config.toml
arch = "swin"
model = "multi-label image tagger"
mlp_ratio = 6
head_dim = 64
shampoo_beta = 0.95
steps = 40000
final_lr_fraction = 0
Rows from block 3 of a small multi-label image tagger, named by matrix and row number. Rows with one number belong to one neuron. Each number is 500 + 50 x the weight over its row's rms, rounded and kept within 0 to 999. All counts start at 0. Numbers have three digits each. After the name is the row's rms in percent of the matrix's.
After each neuron's rows are labels from the 100 images, of 14976, where the neuron reaches its highest value: "responds to" is what is common among them. Only what is clearly more common there than usual is listed. The data: rendered rooms with furniture.
# fc1: MLP up (model.blocks.3.mlp.fc1.weight, 576x96), inputs 0-95
# fc2: MLP down (model.blocks.3.mlp.fc2.weight, 96x576, transposed), outputs 0-95

fc1.490 097:516514546452492405474440539552557620482426531504449449478495531519449605516526420421490556443508567477462534470516515548475483458469453433479545510529545542458480502458451517599505437480435453525416466427535465576499528468455523462428487498380539542516389541484544480605562537580557548501
fc2.490 100:575514551501485536481423525555388465411451499452511460551550423578541539530453459521397458530433576442470476533505582449525488511491463529455580541508565553524536543554463452592488495552541504498574411511484572490490501603468544450527576421560415391462472467534489504477559466553488493498
responds to: teal walls

fc1.275 101:604519604508517527430493558537476448490618514513445440456522495548502462502486489550335487467485488515496549491553464526511532456529446484435494565514370546548444554588501435465535490527498501492561413513639543547555480518558463489514540446464444564508473563495575535575519448478477526479
fc2.275 095:471566474476523529470472492439451582465489497476451491550467393520539530503494530510558414494538445469558444497467537429514546592485543546543487484439430486524434517485525387491373475493589559570464598423525510474482430514550521437530435494511618586518482465458507535530414583408494507513
responds to: orange walls

fc1.502 096:461486525513542555516551562415534401566517462547529557462478516474521441573483558437509512468475553517471457497484574577494597456505442455515445552467419508577484570535457460500576445508555549462566445470468543460453498541468479574604590452502538468548386623391494474500512481501493561501
fc2.502 117:516517524513491510486521540448422479606478549518541520611520491644389573536547497438498576430432471513497498481533471527526457550442573526525474502456347511439541513504507434533507557558491470555540515543450479412506524541621479469534482557434497522422446501559489523542444518454425531520
responds to: teal walls; green walls

fc1.317 109:505482540520490572528467466502430537494447457469437496408616664557495576513448442475492516593548540477490557499476582555516470477444490529510464498504559566478544545537544544455580544458488571538450462468477467485558498524459523431562434465488567508579400594425489526548464540579463478462
fc2.317 100:566462523535567497499446423519523479503437446497445429470490559543594461453496494426531505505399539535422531421547501469386568513567445460515455511510486540472483578481389486547481570555497593486470482586449419512543519561558510529584516407521570521517460511550479441461493440513450546404
responds to: trophy

fc1.452 098:467500501495466517503500476500450473464550628442463539486560451503515521480526515475407569495561468519446520543587542494611422519415397472508609474564432442505496495466508511562511501497493548554525537361509562431527442632495435478605522462530482519516452498483440550467502471411447494499
fc2.452 101:479520560539620463499479501477507489528461454533499497430488543519527481452488482454625508490625448541483452483514619499519486560524497612470546576522530509493474457377438539550612489492611560546499460539453503536577505473561530587393445542499499448519446529474455459496490492499586524502
responds to: blue walls

fc1.504 106:549478549521540479562559530491500467503548604467457449489530470624526508466517584609446510467547512482499478546560520612473546535503434478485565477504459474481481478507458407568501516536583403577503429436513504426471518473462508662433531535523472547494382472440520471489492512578474494455
fc2.504 101:534552503534487394445414487576443476543491579476530552586415553490561598459458407495530502536461448520541541480439488435475476485476484470466482526560457481576620456549529446493543583463466464549513547474546425433478515443457391452556481476554555403469542446554449510548511484462531492561
responds to: teal walls; blue walls

fc1.52 096:426441505470497467559452554525477456440476526471445517451540465433517498515561468496625419572490492422476452567494545521472509488579557487467366514486542470455471502565409552548524556580476456488524563483529464491531469508469555468410499595665424482486555568487462554501506508473442490548
fc2.52 091:521459446441500498528496598504528566492489524503438476486483571509534454499550513427474462557474539529572525596528463474564631527433538418503546476454598509565534562491517489508525516508501462496556426501417477541465520479502560624528588609461491454438441464601519546391451465488473446454
responds to: black walls

fc1.432 089:484497426533538493516564493449468459515525519546571552470495491527533523440605462438592495442418531429584422578561409537585542398487635449482574530564492470458483572516481526492520591476460495460509507495517511516494533497466602545436439580521489540474406499553447495502483438474489455557
fc2.432 087:460396481426468567527557565477470535506430526579409539393584560462505504487490438537381538454531492555487445524417536587467548538518515480481466487586499523515461576503496528523510464562504473536490436533464448508500540415497464420378519489503510547530453419565587561483461482503557575543
responds to: red walls

fc1.142 098:517451509411577533458447465547538390484352462512572525414513561539491494450474571486510544555537500524521543575467451432575505466502451448567504619557512531465430519590446456510463554539480476495500501455556559537636489548471458396451518526436522458502500541501540452565524487528492511514
fc2.142 098:479483492511529552565509478487438462498484447576517473514545534534505530468479470469492494471506496460503526543445434424455457461424428604489471457431546457597536426483585422445416538407509436495537507511393473512592502600477481481488545520611547435594465531449522577419507475513461393511
responds to: trophy

fc1.188 093:544503478484477588538553473597544510493543481626563529457380478541472560484428441532473427507586516514532464502492489403507460535399521432530576483554492556537553500467436507478511503491434566557554446526596470555504460525489440511499491512524562491521628546497552520579561500440444568437
fc2.188 101:550502524620538532455545514416447586486482494519449527417515471495526509465483440538565366545543422573545437555504468445544521517503504517524531446498527601552506557491544563515521427414608504513449572421492475486514579510465571481530547487546405472512452568528574580452481535532533477447
responds to: lamp

fc1.237 116:563575510463521521464471604501527427511578530602535500480501428527475504454490526555483495540536414490497520422600548441444546502480444499460486547521441517522453593569474550395548510482450449518457556446491509560442505578458459485448557394532387469538513478470406526537523440424421525546
fc2.237 103:497477492519544503492462578540502509441499515572545521530518465438433551523474516588502528502408455460478526473540487455626525568427534461573496521549368449488525482432471544503380435534580631525560501489450461523426577552523521515449446450480468510493495532404487492494437425571488555438
responds to: umbrella; count: four; lamp

fc1.348 110:457440635414383459525588489482470492421564540480506461464530562494457482535420377472542467476502460554532527507429383589506523502495511545491461454525466426489568510542584502516454473540559482520499430490567408459522498510502491526536427530539493487620536450566486507514472551472546519575
fc2.348 116:435531476496460545527513517554423464512557425486453443511462565542530502528468559497443543535517580547568446413611545628450475487470515559570499497423412467551592526466506431429510490510480513518461562444478468452527508465531517527575491451478451460586522476535420477628492539547457602513
responds to: flower

fc1.253 093:448521471392525461497522513383471504500562452463514458419395521473512557524504506464500483519493487456484398458547556516492564502478419516458437538441527447522486551523491498445464436531483470612477532566477457503501529464549448402563548546512589478539464600552518517476518600531482420651
fc2.253 094:430463548444487511489504525476522462579422518547486564476480544487484571491461460528537595541432470479497516536542398473477482417473521552485461447429500417501520489489501557540566516480548444501563442564590462589474511468499515537586467605488479536444533451516557619406475526482336474476
responds to: orange walls; red walls

fc1.402 099:479534483437510520468586409542552484535571434573482374438554515390480505461506573527469466566409494554572443476544531566553477432534472519453460451500485461522537530514514450413516534471485512521545586483535511508502528433515524425482504495521546517515428490452462555384389543531538375496
fc2.402 103:489410524473546516491448499441443515435421526519516537441492490345532473388506430509489575420418491563401455499503490567395550491510482535548463569468491455534514435484458484509474520390501449546516471550515493520464489453444491471593533590528542507526533518492544624439556462487569509470
responds to: count: four

fc1.276 109:507457536540462501433546558419538481537388472472589496495499568530605489548589467470490543618511577546514443501574477557498508446544498459418535528399544541528471540527459474494458560494486453531448511530570525613508500427453469524512448520502489458566587552443433523439532611488464511435
fc2.276 113:514525503560556483509540429518466458546523502536531430447472542485523514468574513470568608519565581510501419586512522460534442476473498496473504545470399421448501462328559552511530533547498467499459497562464443544471562490576421439501488456533557410415517505580519464394533555493489433478
responds to: flower

fc1.495 101:449562577409530500474566500554526507534567528488440425449484477517495507504591536513409537487584449470471565440565494469476543606434464449499509573432502534512579491492411458520585531598470616457482520463460419453567476516501557531462484438426566461421499527539544488534432468499452503566
fc2.495 099:523533509538573505522514452504517519522409436507446503507495475547488489455414500482475495433500512537431516539466556541524590479471454485512543537459521562518487435512581553444463488533438633558528552501446362604563465565554555438441451455600465540479545629514564548507437518530532556549
responds to: lamp; blue walls; teal walls

fc1.238 110:464511556468455412533638477502569550559492434437503504491501476484501472503454512440522462411524433559539534481489472525455477463555504497477532532479471359484516487566526551561577463559540426524498396537506497477534508505587545504526394454492533569481572502564407434593571539519511464599
fc2.238 116:469535509423479563542501452547475527514434462515523465467511594504518494458447518473520586474506542581567519528570486530474459488474514560556449448452478537535563410552499451436547499508411512491510511483547396532577535384488435583568459482511476406559551481435452478501482426428461643579
responds to: flower; count: four

fc1.283 109:539492447523538451474478572486498439484567490517511500484428485528478476540417557482469446463431602455516485615501393514470568571487459478550430538491461427496460522555483468559586542481539498487508531489389371449518543450401440479556502567412472469524424504410437478458562511532439508530
fc2.283 118:517478483479525465468504493504357536530524555564502568751438466469440586490558412445567515414490484465545557481519465512527486390489541478493418508501425508538494535532498463517535489488497421495572424512483427531510566471521527488518490492480583502491529506507491482562459501521519444540
responds to: green walls; orange walls

fc1.362 116:525473455504496453523479514558561427508656481473419537472564530537589456509458489429469500495432516607443466471472515527531469545503544541454451525637548528451503531507511512414476497457542512431490509421478597493492515464455452426566494556478449555475553467532391412523434557464531426455
fc2.362 115:470498523552532612507602444563490494444547499480552516380438544522537478491443495464505530460412385551534512467550596476588375512453497515471547498459497496505541467569526520512614441433511563458557495546495499558578496518506455517518479477526484518471639477537499510577451469557461443546
responds to: window; orange walls; yellow walls

fc1.213 099:446473556521432506506506453487493490416554478539397529490427448463532418385460474424493539510552526436534493523505553518460505538504525507370529512565500442493473514526497474386497567505488599484492533501553535514472686473512448458471465436396504487455515549421455472499581442501529454499
fc2.213 092:575509516524499565517520530530541456463577487525450440560492556446604489561469534448456531482493505515383497515589423630568500531457489490530538484542437524588483515436387502480547487422473428576512468498387482353471434516580487504499497424534458554475467504515505482547540525527529538500
responds to: green walls

fc1.13 100:479444468381484487566455498424502433482564498494378483449598514520510537520486528453520436454518457399450476464509495543550539524458438482421488455473480446480496500438591492487489405448408579552546438447546523454579438497420536472531393512537524457539457451564489455608505477456484531476
fc2.13 095:467458545501484554531526447542539555422472560437554446408543472507503432573418552507448574615557461449470533516519499512472391474481505552510445563492471556524385475531505428529511526643497479468519447534548493535503490421534607467544497462532497487512484456475570471521622528449472558444
responds to: flower; red walls

fc1.154 103:461516533528431574568642520515565493537538553494412471501471545464525589535511443480499564404427447546498482501566563564457518582547489487456427538533494500582539498485469565544515541525487564538462426500502511519422575400474605478538464475537510456558492498548486396468506528418481536412
fc2.154 095:445485496494507554484502456433584592526484547412551486463420469429484491449508561450501453542498578500535492561488525551433550513531473574435458520430541518550476413500567440486481537511629465521451525446398487549545606367509497444532599473545457460512468583472447455477477518510474551524
responds to: red walls

fc1.195 110:546487555528492483494562585485493507597489517488493409491472533415485443551451478502504494445466484532520490521576415532512532466490454502465506419437490571424521496513452592589506442419459517618477577583502468589592607500535521494371530601518474505500501564568459540480564474502528483542
fc2.195 098:503475446542496479476485529590373520578465554577428573646470567529479488531541502545481486439578542493602515512554526445532545510508470515500511525465509512504561450457437521552450456556437393503501441483436485544459531474477440492449474607528563562542438463511520490455450509434432589433
responds to: window

fc1.376 092:579428502465568421565455569503515391430525417462586467402499446511566443490520512509401436512425528574583514550414418475467548509473450509490534490514538380521515505570496523595514543417514496495496538440536428531554456466560502510538538521519529524517482531530536483520493540511603482418
fc2.376 088:544593481508425526575478408489364517422441527496506547503461470572483438478451485530423555503355504536581553494492483466552483435555406531452556487503583525468421563469426470517496459487499565570515522510554564486534596485453538522484463532510438573519498526484401479476492473421490454495
responds to: window; purple walls; blue walls

fc1.482 098:472482489451489500522611477508495514470480435462620506501509500418420446462465539469447473568487518448570569541500523532490447513436440530582451539522549418587514537518411424420445525487532522449505530525533474430524499613607491539483603456523439565520441535426471526417472557469543437521
fc2.482 097:458437526399500570493562485502517515429427472522597493486515522539571501519460477528448594368515495534431454493584583467468491468561462463492480536531483536526474462489532381532491396528569475492620452568445611521509532443513525498542522481472482496401495544481486479470488418404471441516
responds to: wallpaper; green walls

fc1.74 095:580567577527482585536437466496558498556480528569422526490497468528472543562505490486499503530546494502507478482489505550496390499467470505501564427529446466481515501474563511450647569532397544550507425508411472520442577452507505500614565532516489496606498422382496471469473547609523504539
fc2.74 107:638491526504477426529555441474486464585566438484482536552532526517530441491482478486397536441543610479593558506396492467472499455538541617486453511502480528484515533528587530463539500530518497468496492478424487448552443500573477505535487429491590502478476497405496588518367506554483592527
responds to: black walls

fc1.160 091:514611424479512523483499487569588480512429492463498501539513436490483480459375460513571482519506572558554527463589526529468507524521424486537431519566593438498487578519485570555540541549436445512509511539516539468489603495579516429513503514425476571537408509486539517525554595563474612585
fc2.160 090:516509560461542481501498559443525550506576545521394519378419533529557484479485499592479420434489415473559574424540513514514482421522520559515524492563492446503448527481448416527475514506544522520522438571472434514435506449622518430486517566525464509437492427641568457514550473544481525556
responds to: black walls; red walls

fc1.140 106:408505497465516499548568491525566448482506473470572430465603452450493430348529508481432480585531549584548523581423440508487390516504507471495487561477543562451462564521514558459628509495473486554553460473588548449547499596504481520415505504444545465518548541484545523550481457526496540508
fc2.140 101:487510533543462437507544533431440480468489480561462477519486529493516583523548512414535499538415439565463441540425449501528396451547575490508635456486639563502501500412420595454483508517495512600542510578500493433469540525434518434483546465517547582535435520542502551458503442454547457494
responds to: umbrella; lamp; black walls

fc1.425 105:428515500555474556594609544453490483531447398440496522464589516395436524489498503546497441516503514514501569593559527495549499481579441524486463469500542454442485526495576417539445456494614493470516476499406592561538516558449433489563462515517577448479521457535519560501499542433568461595
fc2.425 105:504527430491463493510497480531473455562502493553503391679415474437474476480421436561455519535451517527485503464475451481499560522546517485413480522528498513562580471552551534576465517575513480500463583599479541457507514492515571362537419535470524494565486490466479631525540484500583521472
responds to: orange walls

fc1.429 094:473539524462526447452473385507581462487455535489468501437457472443501541572531608513462479536465524421470478447489457486529407468550461458508580460534463514495403534521547512647631461492447499501580475542449516510530510513525469465537550534466513411532422500460407571525504378517473437501
fc2.429 084:489509601509510479554547400554536440473524482440468493494526497432512407418528427519434473468534539508498559520424492498485427429562490517481535493491499441393471444464504472482500582500589494480478468422484399499570555401629426536503543533521567460491505527507556594434491435578535521557
responds to: trophy; largest object: trophy

fc1.171 097:478542544564440502471493518417542454495440512449572535476424502490492450621534418628421466638501549535444495491503459451522495527428555579527480512495590521492476486477485457483409528513479424557525403469534510505545428461403493516480494575528487516485553527473417544537568491577489451437
fc2.171 102:383612508523546571529473500525566443509464460529476561467517486506478539401513598497554574502500663570582442547417546544505481451461452464448438541462500498534525452443500509474445492473513507511421602469456481492562523489495518480519466584529543445510531553500569454546431513531484590572
responds to: trophy; purple walls

fc1.493 102:530463446468505515535520537481547546549401487480554534463632513464495504459438525470624448521438452449451497522452497506371522610514506553523444515504527485432486578486540499498565456559540438461520471518501400545469549456551427498577461575487588519409605460540490502441547557491509554506
fc2.493 106:467507496376480489469534574518518513501507482522556570474441383536509522514501449565501488387557496568563470552529494456437553534555523462499537472517501510527536549406524498406444530444581487591594531540460479495416487530614486560595463542586487569472515482491447419524488525485426469428
responds to: lamp

fc1.243 092:508411529495493419524539563520442407492450492468458535506481425458492415554480472537561424446496535599509543440541532534523479425498506433549530507466528556628446523536523549534495434471519586559530420444533451506556517475523496511592480590498486590581407544533469577475419522431485443499
fc2.243 093:544617638519512559471444473493409535510541597556578432567535539591455558439570457519431569468477509411558531567493502498526492488480594529576485503442508488520527436566521532492540539430494493474567575511482533483498622490428504551469530493459544448542427528505448512528505545512565480524
responds to: window; black walls

fc1.455 090:497547579533468400520487496428544504549514386565554425507521474518474538524523568480439540553499473510515619436515537448486469559510526549538471517492554490469501500440431461598567392469528546449520417433498465553434563540483471561493562532516495503501392506455515458433496546440501486347
fc2.455 116:541459464472516458504544540536538531493531464467500507606564480473575496481573567564576442421536552538470500534465567508510516447520574497455399540502598478448464429550412571472462590494439511452434485419489528462507541475526467520525484534430507424498584505582414478590443495557441495613
responds to: wallpaper; pink walls; count: four

fc1.273 097:514569591469533488504540467395444493547489413438434537486558501542395445516465532480451446555435614506541613405534502502557458501460412495571556488504487483525457464421483505512529510519599547517491524486501521569443443484481470518403526450503563537589502462553501546427565475474482450591
fc2.273 090:483471549579468482533501446663584538475468608533452437449470582466526482491441517496510515520489438470538448501496553456524433547535504507453438503546508502555485557552503493537592482590464529563531513611508511470466428620559489431504507438545426532532443495351507506536514541517506469526
responds to: wallpaper; green walls

fc1.12 094:521474531451521489510556478535518465537496525451418389515492490523589541415396545496528467440505454545555527433567489418459581497547458563588570456498560552444524527510590497618498490550580545448495476509514473491544579510577473474469530582494505512589572536590516557438524472453526426449
fc2.12 098:553589482503502487543493575488497552545488556505620568519521507568433399480422475535539515473514516472452520530483511518540422443559559408500568449473449509515486389495405382519550577435534543502422485567535494608520541522476468586521465558479516543481573482551452561440487460552505465543
responds to: black walls; green walls

fc1.177 095:490544367509444533539563496468561541461513588502551502461508481522542484428570567566419530527503472471548486502449535511545553551471490443565531512471476489469536436474514433516525476555317418544575391530522530473440520621501464553458511554427501464538487541469556537512485450546490574536
fc2.177 096:485510508538506524539543591457608534534471575451481469415411546464494433498485453430603583502475402481495544413520526503576533491471530427544567549506555498527504526465555462505517450481511465512526490471557609614591449522498378479432533562521536506550520523507480550478502470488611574491
responds to: red walls

fc1.439 099:470573505573479478543449543493460463419500401500493537471378505468506433590467442543418463557606514460413454537540637538509528461555459409476539549529503560529433520525451475437441525518455502496542479514508541417578494510451477507508524507522546541414417514467481469467550484387536541541
fc2.439 088:542548506414526526502482550537484450503486480508431630495411449546457534501415507458515550521439550602511491450509413625498550481421520476518571472464430519507410550431521511566570429448387455511475509495445409511428496475562470532487539511453470581606536517495509531512537505525439479539
responds to: green walls

fc1.249 098:485461496510490362525473496357515511488583411530576514521468515477508495543452484464507527520517470593477532483509441547560512520622535431425498498496519586543483524496347441441424467495538531533583434509467480543528484543537543400501477512499496497457415438487480458500540520406580502549
fc2.249 094:560499531466513481465494488596563482515563507498403505397514494424508568510512399483549462471449495426410615467448499491572468544403561379535509439569478513372445563426573486501500490482441515532446569470491528465516523530462485430471518476417464542540494542515472452535497511536471556424
responds to: green walls

fc1.546 095:553549466475529478501473539458493478541427607516473505491561433483523467510495509433582537595525478460451557453490527463342494569439462507501521541504432437418474520409505500517517533538461404447506525445572490500449497605505502596475534519395528446478534540451492512432557560400545420491
fc2.546 105:491557495439513454527568546552540513542507541567502522373520526480446542531536436427463434429572512508504513535574575484602531511480539482468479545481375552524536493417442549475463456495526520584499516410482559479392444561614513529450570514554432517512507533511455474590454466528420502465
responds to: lamp; dog; umbrella

fc1.118 100:455443532515486494511489584559491510590484534508507467457458500484493554456470436484533456454557438514526469540552444573448549519540567419456514538404399489566551606526492529500476523489539452554502462443483496619448459463563513515467407592425584408566571425454532534493442570546457520470
fc2.118 112:468410489596510428566490470512620562469512470497597513447429501439553504529491519531486592441582537471573458501533533503456506479523509462502420565506430546515465469491556442500557516595468515438512527565572514532548525497563498535624524534420507473512564427638459462447543483505442472505
responds to: umbrella; lamp; largest object: umbrella

fc1.235 090:459560579484510497512584510484501619610460457501495464468529516465485423442539521439507469560465583490516511497523532552580462485415352572470563573445537496566494449488467546498514470503583545563555503452550433500440439502463466590438552423440496550556462408560513530461544476471494489524
fc2.235 091:467453502585537485444467387594540499447462562511526517466524506535557611503434494496528512524522498433503429444549561437479411456603476462439463547512462534566478440569551539543515464556427502510570504597496519558411480581516561477427491510516442553502497564385440436566491507490540514475
responds to: barrel

fc1.98 088:596488560526501450530525514522584437546438567513458408510425437498515488537561466566541580559487524451549467512464495410505466534584496460516510393490535485528501518483454545504591493534494443493583529541432474531449556509479489458553484500563439504539509420413537419533459526346532592564
fc2.98 096:550531451431590487516542528510518526440602451418465493447525526432468521481552485535431538559446509494413558585478463452449521486493562552513533483456547486545505552544495502482570530601548583493570586586548499488516574471424493516485477491509561428451536622501512534528506544577593593432
responds to: lamp

fc1.33 101:483507521476461535583479486524537564584514543475459563507517529442452454481529434450494499579567507469514419548404395509436420497453452508493420496550478490543524539457511560399387522531508481481447542399412524433514574533489479489447452513567543586569460488442516537582568535473568518576
fc2.33 106:568510511440544424541517550433522558503481521531421567565481452458491536420546493457479478493448560465504535571526515541552488504497522478449602421503536626441478498472461523510507468466497507476613449596548508530478527415462451625506421443449499551365522553595542479473490531493559468535
responds to: umbrella

fc1.310 095:471592477484512478599520516479578608569396539490441475495587528514488471480518428469439566525603486445464535521549559479476505474532407464446486477514536455463460513484540578532473485471536477452477501522407582519532613443559512461511428425586504477481598434459490571594522505439461481496
fc2.310 100:524483481395491551450468459545458596463518493505528550679389450432515494447510456495434479487507524478509557490569569493460519560528531468474466477552541490499516547501490529536453471453497468454471594381470498435441486485512576503525403474506518413575512560545471554533646508484512451504
responds to: blue walls; teal walls

fc1.148 108:507401549526542515479534559557495407600456486545473600431506476442470489533537524569603487486434497496524476488463416457476533580393514492559511485512479577517536501478534547573633437422533490500434487520602450453505584420495491585503494540556495497532544523493457533436475441535556532444
fc2.148 103:531568492489488540500509476412483569536529481441537527628459535512472502512450544425490493518517508417599538462521460510481493560537516567525593502514472598481448444452459498613532506472431571495437461497510441508511537409576459573567475568474508550513530385478514586440395451422525488542
responds to: black walls

fc1.341 117:560575421448503461489536526548527482456479461530473489540500542455483455569488500485436419611533503417553462582516457471513483473453458456529443547545570535578544501472441478441414440519445469383440482501578487526491578577511524381505539527511459466394489487523407503472450528462572407470
fc2.341 106:533477501590527559484522478532521621495454542498475519290482545422476458488474491520469439401518379564468464478589570533490525429538440508535545491490564498398583538530528478502533531493506492459491474503465425517501433521480459478474456451550500489566438528429464442504493529531468414454
responds to: lamp; count: four

fc1.506 101:434556492517481410503455525386566483372599443547555469568474529462501548521364425443460481491535518491464513461507493455507512476608502426453540513552504533480464563548407456445445522567518528482627435478444485545529439519457569457484500482508499519491431510546534476525544563447502452555
fc2.506 081:545429571451548457487494513497606461525561512491429519493495597464472563518483415458545541486428416482490517451529466510527487580431441414522601443569485511432416553480589512540463375414459496509457437515454461477462527496495479510520518492413468658501508504559498473525561534535516522502
responds to: orange walls

fc1.272 096:516461579544479472507529443486467491510413507460436536506506509539518474492485574514519528512499513513585575497406522523507500504441409512611533438552592467513470530483399435513565540526508548513520532476434485533603443613492393515407534420495504515551470454424518589481550437404578448533
fc2.272 094:524499462456482520556457553571483570389520470498630485483436531526469548562509531472534532532553459569520475470525512420436431437545521444434440534439555520497453444518503461598531499578518508456576391572579522460559534552524513455610574511491487457533501478425412404498466545503510500472
responds to: wallpaper; red walls

fc1.396 094:448546537459423483423500513512521526557562484578520461494503421418412570504492591546407443525522532550632564434541489593486460462540501495456457444463472546396522490483517593426523513527454502515513523534563530513476547417495478531599520568519528544480457534448456539497587481523606527449
fc2.396 102:555390469476574573444471527512474379453493490506480524583542448518491478486525387520558413438440440535474511457534511468469482441416460502442492512495519545519519528497539573521468502401553530525558417659496550487569509573513449444497551490522590440526502477415525568460468534453542524510
responds to: umbrella; black walls

fc1.338 097:482519404449467488413485426533551577471538429523510393505471541449501438519521525499531457571390494448562498558522514460592482549471460516430516493511517535506554580552564448428419521567513477455520530415518594530506447500500532443479526558489582534518470512371430608422461532498508474484
fc2.338 093:513509482523555534542415539410499557459575606546553454505456554389514540477508450585473487489448540595445502436426436557454485511523538573478436607527476504501509432549549497474471519489438477561511562501497517506446521430549519507596461574468611475466495497554565479523515445577603535473
responds to: count: four

fc1.561 082:532509538489531544554512611444580501538543549445465493523498533578433448485478494469438471505487588430426486497424522541518535502498542471469431670521450430415513447512579453562510492468515457497442432469420535510560541438461553416464484487462514573483562449474518484507530486361553453489
fc2.561 092:502480408431534499505495447506463488562550588558558457669537529508534513531559541506485499565462454556553495531445554468557617489442492473409467446548510589474500461529530543485485602566475510467541540359447474495454555512519563432506507486485523505551510527547502627546553512526471528492
responds to: blue walls; teal walls; orange walls

fc1.475 113:505448548372523459577453503524530459463526566501526468433528522429524546511476461485401488421446492523448567552493545551435462567500506480457503538552644421483413498548493497538547500444460451507502481463485473496490452387425593481541524540428463591533569488532446536586462568534525449548
fc2.475 109:455528515487447433570507497503406364434558514462482553498455537532505428434511538493456498521443476494518512430612537460519514477428521477495436538382542465568509469573524495501504430542518450476566505536453600476529487560460488464557554625591528491503534484542443517594406450449465510445
responds to: window; red walls

fc1.100 104:480407474476517391572493526493539419535498433398530507448465472554496536410540546542451478518423488586515480495503426469385509579534590426474475529478576420534482523572446488572501472492485539507520502465592513607544488478561472525565484482452538612514497546567465497492483548498532438586
fc2.100 111:489609560534485422495525502385399517557473517577489578467519469446495496488470432438366523430482482473569461517495518556520582438584553544586461488484461556539542552474496496449559417500492436562541496453485499490548541525454547429450432590482538550496434471495503570559430542541528528462
responds to: teal walls

fc1.536 110:506500577579443523438495474413592387549422503510595502500595501524511523554564569470450531539592425528484563492561480440526484528578576422534527506538504484499472499610429447466467558526585484457550469506486487480513571513520442427546511557481402453449459532429448525482551526538532542473
fc2.536 102:444495502521479530520544443589597414531423443474409522522611535444505459400566495535462503518412611525389497466477505457532519430545544467583504467507494541415523499552527593547486498410451477493501486491436477432494501598533434504509532481561518437512422480546443457544484441435488518500
responds to: flower; trophy

fc1.545 101:453529506428513469545492510473527471465441497472563454503526529473542469469487503459532602553481541607495546512515587532431500545449457478439499550468513411474494492550438528558462503565487466549537498398514479517390499515468538648412471532454559407467502496369557554379473477511501554562
fc2.545 104:493517487465533521486521415519641522594500576616519483410440533505536611527523480482576480393566555485596502484463563411535545487489429561513596616447458595503476457514452538440498513520563463500498480504503497504477494515565611531457516502515463480494505559474483505489473512567425507516
responds to: lamp

fc1.522 099:609538539584507523488579495554562446472527481518538461468494458477466563530482554577461644490400461469509500542477519513459549610510453472529522548529405426390509524580537497491533448523503560546490476484504471472487437532411420504463578484465429417487518528480517413561577508483471505410
fc2.522 085:529459518519537502500499497550510434416474636502573463621404445492442453466500561454512515478433549507577574486560518477435538478571487410454428508528519535511478507528431465485514478407530557481559476609524447515527516497489424623378510480527486471501464531418437444467520543502470458528
responds to: wallpaper; pink walls